A small model that answers yes/no questions on an image's attributes, trained from scratch: fusion encoder layers 6.
Rows from block 4 of the image encoder, named by matrix and row number. Rows with one number belong to one channel. Each number is 128 + 24 x the weight over its row's rms, rounded and kept within 0 to 255. All counts start at 0. Numbers have three digits each. After the name is the row's rms in percent of the matrix's.
# convs0: first 3x3 conv, stride 2 (encoder.blocks.4.convs.0.weight, 288x192x3x3), inputs 45-53, a 3x3 kernel for each
# convs1: second 3x3 conv (encoder.blocks.4.convs.1.weight, 288x288x3x3, transposed), outputs 45-53, a 3x3 kernel for each
convs0.58 102:133151115126157140144067117128122131113150132152170138137118143142116126129108134152136123115118112117103105162110125107100137092120128143117135117122140097103145099143122121124131116085144120148098081125123134111078097103085130080095115116095
convs0.59 100:128139091101183155136167106146173111168133128064171110170125151152145137170179118164145104124138139178157140130121147171154137142149138128156131182139121091160104114109101099111129126143139104118121107119143108083112087130137116164122157156135
convs0.60 104:115130123103124098115142121120161166139129117123148144153095120133129095150145114163152196131140143143128108105105101114094111139096104092087131129129126099125142146117181141100156107097135124130119098143107127118112113119109136145136126133096
convs0.61 106:158153156145146098106119115183197131096092119058108093092117103137112127123106131133125108154131102146136142181115101151093106135111125148150097144116147120135132083116134148109115109099144156153140105109159126131147128097110087126104143135088
convs0.62 102:144089179077132143135093124154121126158150129141161114108068078150148111127119108127114134143139140125130097096142125145123111122120126136101132121102137135132125126136128150136081151114128114099113121141107138145109151162090143171165187188190
convs0.63 101:104128129148113203129137138163145108088138123127115154106127151134076126133137154120159144184164101221169144140143129126148106151110088134116106130124114161158118122108117121117148139120121143087147166107194187128110064109113111096113184180116
convs0.64 109:098136112106129120105128144129129126123139114115113136069172155118181158100100153108138119130183193137124152092156131112118130144140151131123135124161140140120096153121137178150098141093129179144117162128113130176116143160142101131202135122150
convs0.65 090:114166129107136092102139143137156109121137098117098096160122094083093087157090111149126080097116140151125150107099117131065125120103132169137113139120107142145101121128114090144147124119131125100140124114121104113170119113113125095104156146113
convs0.66 095:122136155115088160121106160089092103159131161087140133135105170109094061159145156150155133106096129145142124125138102105111108137084076112139116097170105144120131134103153144139117089120099118169068105168141158157153134143093132107134147126123
convs0.67 093:138100130098151133168109148133163135136099177140172098141125136092125171083109119139121138138164138119116108129110109165126140131109089131099113139090172171157139104119139111146146138141117143152131137122136119102154108098102126103088070080138
convs0.68 104:146133140115132153150119095096114104154115111168126138132103126093133135166225186131118069104114127092116095112132121106118132130113148114150141147101123135101103115112088131115120111115094149133106169130140119099099108138138090134101103095127
convs0.69 107:103115145117135151139159170157130123110138119089087147124116110158144095109122116129142150171126121120067039138099161159145142137122115084137094127120158140110152127125108128113100133122106110120064111100142108105143111148144120141123167145084
convs0.70 087:150141203093111169072141129108137096157095105109131118130125149129135157103081087097090083117105097118153177119118102107117122116123122150119096133100109114157166143134140138143138094108095132128136101130152130143092152148096135121093092121101
convs0.71 100:135167066141139154090152143094113097067092132095089129147100119068121124160125122144094114102156109110121117128133107133113134157126087141115131116127117130127127153139135134134139109139145105118136125138118140134146104142115101126126136127140
convs0.72 109:094135086095120138147169100135149179070156173075100108118116153094144222109103200117136179132145187121192201131124112131129150114154138099135151173117120124124144119124130136164149148132106131106099116142111117123087122125084120128114103051121
convs0.73 109:099133171120172125117105111138116111111134082155159129136147138123127123130154104128095106119097066110102075168152089103134126117118125147139132152126146144137161153116114140105123127116107125127169108119168147130135159136127126142115136103112
convs0.74 112:126115081108143129156167144176132134162140116140115129113071118135130178109116120070072166141166196152118137131107155109117157145118111132108146156136141106124134118137142149151141148143116139124106116125110130109152109075082123159214111105139
convs0.75 092:126091104169143139158140122103141172121158151131205144121129159130113113121120115159111189134109095143110140151133141125120092140115100139120105140113142137137146149112101111077102085104095117093147122130151117126149127136130159124099144104128
convs0.76 090:142133120148142090124096098142114104153112149119097144082117120123136127132148146168160167159106119123111092121129131120109150105138164160128133118140132117079116149117160120141136123118063130149101181110066135126131150133129154136117170129107
convs0.77 103:173096097162189117110125131129074111106146126129156148160129145133141135142132118120136124091117109133134126122158114099087151116141147142157142131091123140118118140122153132133140118119086148100103122118151125134151134139137108146140121105128
convs0.78 118:092097111120123098114111094091108160122085125096137154134166140144137076137158103102099112142131090117127122173107157133169116136133162144134123137112099129090141102092129117115150136145138114129165085117117137142175090113115108141109098130110
convs0.79 095:092143081195105125136091100143164100141112113148121138118155146145082117134088157063134119125130153123134151137128123152120140115124101115149156131131128134123143133129109129133137141120152118122144088100128121126132110131105112112099132124127
convs0.80 104:132101117129104127111199149144113122152154158144096125134144153166125087180097086199183144170135050166114125156164127134156130130169145147138127140163119111097122106118116100140120112135157159136115122127113089120123142147164123146096126141088
convs0.81 099:125125175118146114164166131107122126157124118118165149093147189129131108182142169110112126152140172136073131122123111134126143138189113144142152143145103144148101114127119096090101073118104098139079111110077095168087127130115141122135156110097
convs0.82 097:174106107128148125177151161141116126116185127123149138157138157145185122149175141159142141125124118119134155133119121163126095102125119161139139139142112125128146143134126145133152159107091115146081102104150084138127149158148099103104124101153
convs0.83 106:149083159104084148107073134103099105080179168151163137118101098124125118128113134120129123129124141103082149096146150154137157102122133141141150146125125130121099140142156140145107150113138128156156101159150102108133148160154088101086113089085
convs0.84 111:130149116148162104112100127155147162178113118145138173154131138156136160118140157124136111113124121117124119091136138145147133138137120126091137143145136140141129137106138119136127143132157100117105110132123123114108151132160124153169152182185
convs0.85 104:116104106162149157122115137079116096114111115132157160133112125148137140093169161128121131153084107145160154137120111101106123146137143119152141133139119110141152127088128131131110149103134113157134098175105102166109091121189060096106134120131
convs0.86 125:115172138122136094131161110130118130141156145076097085141132152139133165123157110130099116151170131151197158112141125134136105145140140140130127142169130108143113123143133151114120127096101081102127143174083114161111157138136129115155102153210
convs0.87 097:141056113143153125129132102123108128098105105138138169126111134132148117154104150146134149104118120121142164122104079135122060117114129145138152128143097158118098107119107189186193114179140143112138083120126120133101117086121091143154105123086
convs0.88 109:099145115122135205140151146112120102088142096158133110163142142128086064092094090127114130114122113134138123126137149149111115134111129098154134120133144117146081139108119100159111138117123180146113112133105114128142158120088144103097119136109
convs0.89 106:111155139092120099125119149074080130113086083130201150110093132142139115134095117101130155107109156092102079108120161105127150086167135116130131145115117169116177121150124108145117115102122145096111164142142144085120112111125106114126104078053
convs0.90 107:160102180074125160166132122133134133177152114104093141097143112148114122111121131115130102091129124091127155103116100120128123158105122121112129106108111090116116107121117126128143112152115137114125116102091103135121093134120099125163120106118
convs0.91 097:157143085104147150129134150127133094130153104158148168121104109105170091154153153119099147134155136142137163113112144113089129194144113146137121110142079097102124128135134149179169134156181143128117111104110097132127154158129078135101119119123
convs0.92 101:122132110134172073107105120133135126111129136111149123084134116124131139145190132104122140127113144143163166135112118108131118127133131118107124128144105117128110156129159099128140107121125105103104126101110147135096112103086109107106140142151
convs0.93 098:082171170128141119144127135150110114110145059152164152132103126130126103138139109096118144126166110121135140158130139145084152139126119127092146125155125113146122111159106122148144106136127139134104147105154112178121100130160100123156106104106
convs0.94 098:169091079135114135099120115159180111195135095172100108143143127190152147102127134142143111145083129107105142137140157136149128127120130117149112125150111161146119099112160115153131105127160147154120147120159135121091194098107185116146125110119
convs0.95 107:141152170100113135153076182130137115165166152126091156148145139154164100163184161162136141150112087150170108158107108108130140075103142128133126101162169177143122081109164102110141130090158130155163124148165123123123153122138133122117153173126
convs1.58 100:155146152147111194114160151114090131179120109108105129146163123113148161122124157110107137174164118166175110119096076114148105158187140095118112089160173122123103119139105125113107141155087107151143104139119138135086141186112125156109124121082
convs1.59 104:155137122110114159150131114142141160103110118129115136099124121094113123102120099130115186103161198141141185153158145163130114137137093116107165134187160148193194111144147119143098094141131154130156120112092186132098101188114110140140115176143
convs1.60 100:145107135132142176097130084142118120160152145136119165126111113079122113134154095152146107115167138094132102132148136155153105144136160158125109165149165149150121138118111121165151122125128140154143173135133156149126163151121110171093148135099
convs1.61 103:129085143100113153121112124139145119122086153135158132103126130134083116160128148166149207142208128097155141120078134138145141109111138130145114111157106102142143112135145131131139127115122108134152135139125173105118115104105134128120125153140
convs1.62 110:139111125132130120165155076122118126164185151110104140100106158150137168086085151132108119097100125146116110126077114112113126137127138102124118100116140132118138156157113137142162149151146156153155131126140101072124087142137139184121124200118
convs1.63 097:125133157141120090101141128152114141099150157124115119150112099194097125143177151099072115137081096125143169128118160112104091090104108121101070104086070110077108133153138138170139140143135136132157140137126128153122110134141174126123115168107
convs1.64 104:096074118122088094123107104089131124130142165120150126158144080187204083125138145128131140118117148114089149130126168147088176108081075115161158207113172103191126135134105135109102129132141158136150120096120161145119123128122100167136109167141
convs1.65 082:165116105163108125145084154138107122110126117128131127134138141098093111134130084117091071146093103108171083148095133140092142105093089119156115136150098135100144100126134128126106087124072100089126092113105113112133131120088114138124142093095
convs1.66 103:128120084122101140112057142131105099182137120169144122128129121133117101139098130108118146134132146144117111115153088114096114123207118160116132130107142107138110127107104123122063155095142158132150135098129134125132104136129093124131113145111
convs1.67 093:077141164112135125135119112165150135152130110089099100149096091137116136111143120091134141165169172103130124147121109146135129076134140154164095085089104163145133105109116150117136127163075123107142131111164148122117155175127157163098131129084
convs1.68 123:099095097109127134125117116141091107133129147091113140143159092091122166073126142136103124146138157147175130125112106127143110126153161132135126118108141129169159098123140084137142127147135128139134134126132089087137141174134112127092138126089
convs1.69 113:149200209099114101109122124135149119118104137107120072133132085118150149168204131133108145139125113111114153177195163137128116113124071135127109162097137141145115089104081147134078115106109105121109115118117145120117160209114144095074115129115
convs1.70 091:155089114126119141144097145137130154096102132132136129120143134097122140115110102129116150090092139113086124120128190125156186115158144167119115087138116079094152112133126145141117112130126101090118103106102124140153129147108127130082165111112
convs1.71 103:111119107124102088118140170107106140132109121124133147135133123143152116138214144107070094107093030120103114143197132108184142119133130085053093116082085112089095128156115116105158131094149081114124113109155141140113118141118126120088119160122
convs1.72 094:166141114159081091146138147137173150112125113125103178155123099167129087163129089118133135107162109132142162142150133119088134094137089154047145170087144182186098135140130153139146135118152142156160116134099093134069136098099109105108152108134
convs1.73 103:105117143144146106132131113134117128141143118110155132114157130105138152120136114100130158155192133100177111213146123150152136153131090101124133096130086088066122128115136139132098186103093107119092125114135138124157119152153163142116066158102
convs1.74 099:118192155148099132106127141120123155152113161124100128164109070159099101121138125139114118134116130116096172163148136100083122087118090134122103118124123171134137120127149175131148101086126176122097113076079137138119126174098117113107131110097
convs1.75 100:113093136127130130157151101107129132142140136113098095086100105074130121065075088101136144131162133152130110116147079132092127150145139099137127114139120119123134101121131117114139130161115130129138117113127154109139123125153122168071075131139
convs1.76 092:131103123124105118123138146131126141128133099071158110109145136097113143156114104162084112096125139157144074127118117140106107110137131115197110130111150116096131118114114132110147156154142109114138128079128126125113145125155117125090130149151
convs1.77 101:122106129139136161143106112108119149119166172126149094123132180137124171166156178157104165125126140113154121120074144093124140122060153139096154138122160104136157106123102108159116133115169095116100131140157164125165086130107147132149103137092
convs1.78 104:099133146126124126114127115103135091175106173140118136087108091108141108116127111116126166178180110147152185165142125145178144180161109157137169159168136110153156142093137119108161171064126145127221126161144180094136129134137144159145138141098
convs1.79 085:122119147125102164100135169097130120098109182121135149156157129118083119117096117152102086120065151149216152107102145131137141094138184139159140156131119107110148128148138104141122088102101135137123140142146124155102128093082126120111152041122
convs1.80 094:128122164155130124102100135144150144102115094087140106113088106102104135132148149137128110124103094119102077131173200092116134116129160134107090129127127162143129093139121156164156125120132126102129133103076113115071110125105099142152111142121
convs1.81 099:106152153126134067131120144156136165143104144126119111131158124165150049096127106131151114198129117098165099129097118131146136146166159155138112122114135154116169138106131164144110129129122132096154122119108145140164148158114156112121122157140
convs1.82 098:152152088127082132128125137124119149131128072119129187140163139118117120111112115136126144133169139119110101162132072115106091120116116083136097149164137065140152121151128126157108166162168152126137119106118141106103112146127105173119098144173
convs1.83 106:146099138162149093104150146116112126137109143118155138075091120083112092122133104072121156108197128117091170185128147169111086095124111193095128232193106148141131126137159131148127166097132128121166111114156154138090127143131126115133120121110
convs1.84 099:131091127143110127088139137099135158132139143095095195153139152133108160083125127133124166138181087126149081137086128097115113112105120103126148151121116115147112126127144119146148134089138129127105155159127160122147126122094157135123104093116
convs1.85 106:077139109156109118146109154119130132163081160163171098111072067107096131137145169114153125178157119090164164146128121142114121152140137146102085156103131160154131137121149124163147134118122152131172150140143190119131112151122101114130146133145
convs1.86 107:162153131121089088103110106151150094153123155170124112152125115162124084097123064104131181129164120096140085196154154146099165066091043134099159122129103114144130131105131175128110131133127131108139132115097142152157132151119109093121129133133
convs1.87 088:165149118116128128088100160162107134113129127091131146149138075112127139106089115102158118073111134146103153117099129128157163086107174159154115138131156121129166133092128116120105122158120149071113090122108120157112104142124140126091105104108
convs1.88 106:153111135153101113135148129155129103102116141147133160138116133123127111112135079112130120089172180127125140174156138139153167165137118086075140112072108072073083108125102150117124095111093159141138115139135140156131125128119144137122134112120
convs1.89 098:114121175125111108122084138120133121156125118110128132151128112109120193127155116125141120155177101111106110071135116096121132097111114122105113173096152172074111127108165160109155122123145172130163137115125164147115156181128133127090103149130
convs1.90 102:122128096122108146108143139107160144104128134119156101093100108090125090131171146124129122083099146094107133186206153166185147165188101145084164132149111154133139127091110112120143119141175120108118159124118186113107133125091153107106094165091
convs1.91 084:115113162183117083150127118151166143130121134096109135133127125077061095158164089116110167103121122123062134131130138141060110135121121158116135169177106147124136127134155132161115149141123168151166141141113134149101117125143143121086143086110
convs1.92 101:116116140117172110112199130098138117106129165159127107104125095113112122072083104127157126112146120124160122130184132144134149137179143147066135134140118137200123181124092113136115110126140139131156144164160159142181134124106139130108126170088
convs1.93 099:108158108159130137135130093137117132142119147136110109104088111115060101082074120125136144130186158088103110153064136112107108142102122092123098151083149120113078105153106126160151108148134132111140145114124120138112118104150118125111101125145
convs1.94 096:091126125114116169143132147098155114119117144108102115137124135118115105065127106134114132109094125115091117164186168147169166099160150121101108123141120119164158119108115119142156126152187113103135137064082163135091096089093125075140164087118
convs1.95 106:127103143101107131116121133126108116131118131120105119171171137216157136118136135126123145128091143091093147133145128095117094123107132171111132131086114129177155114108100159113145105145143139117127133120104093125122134185136146133104118128097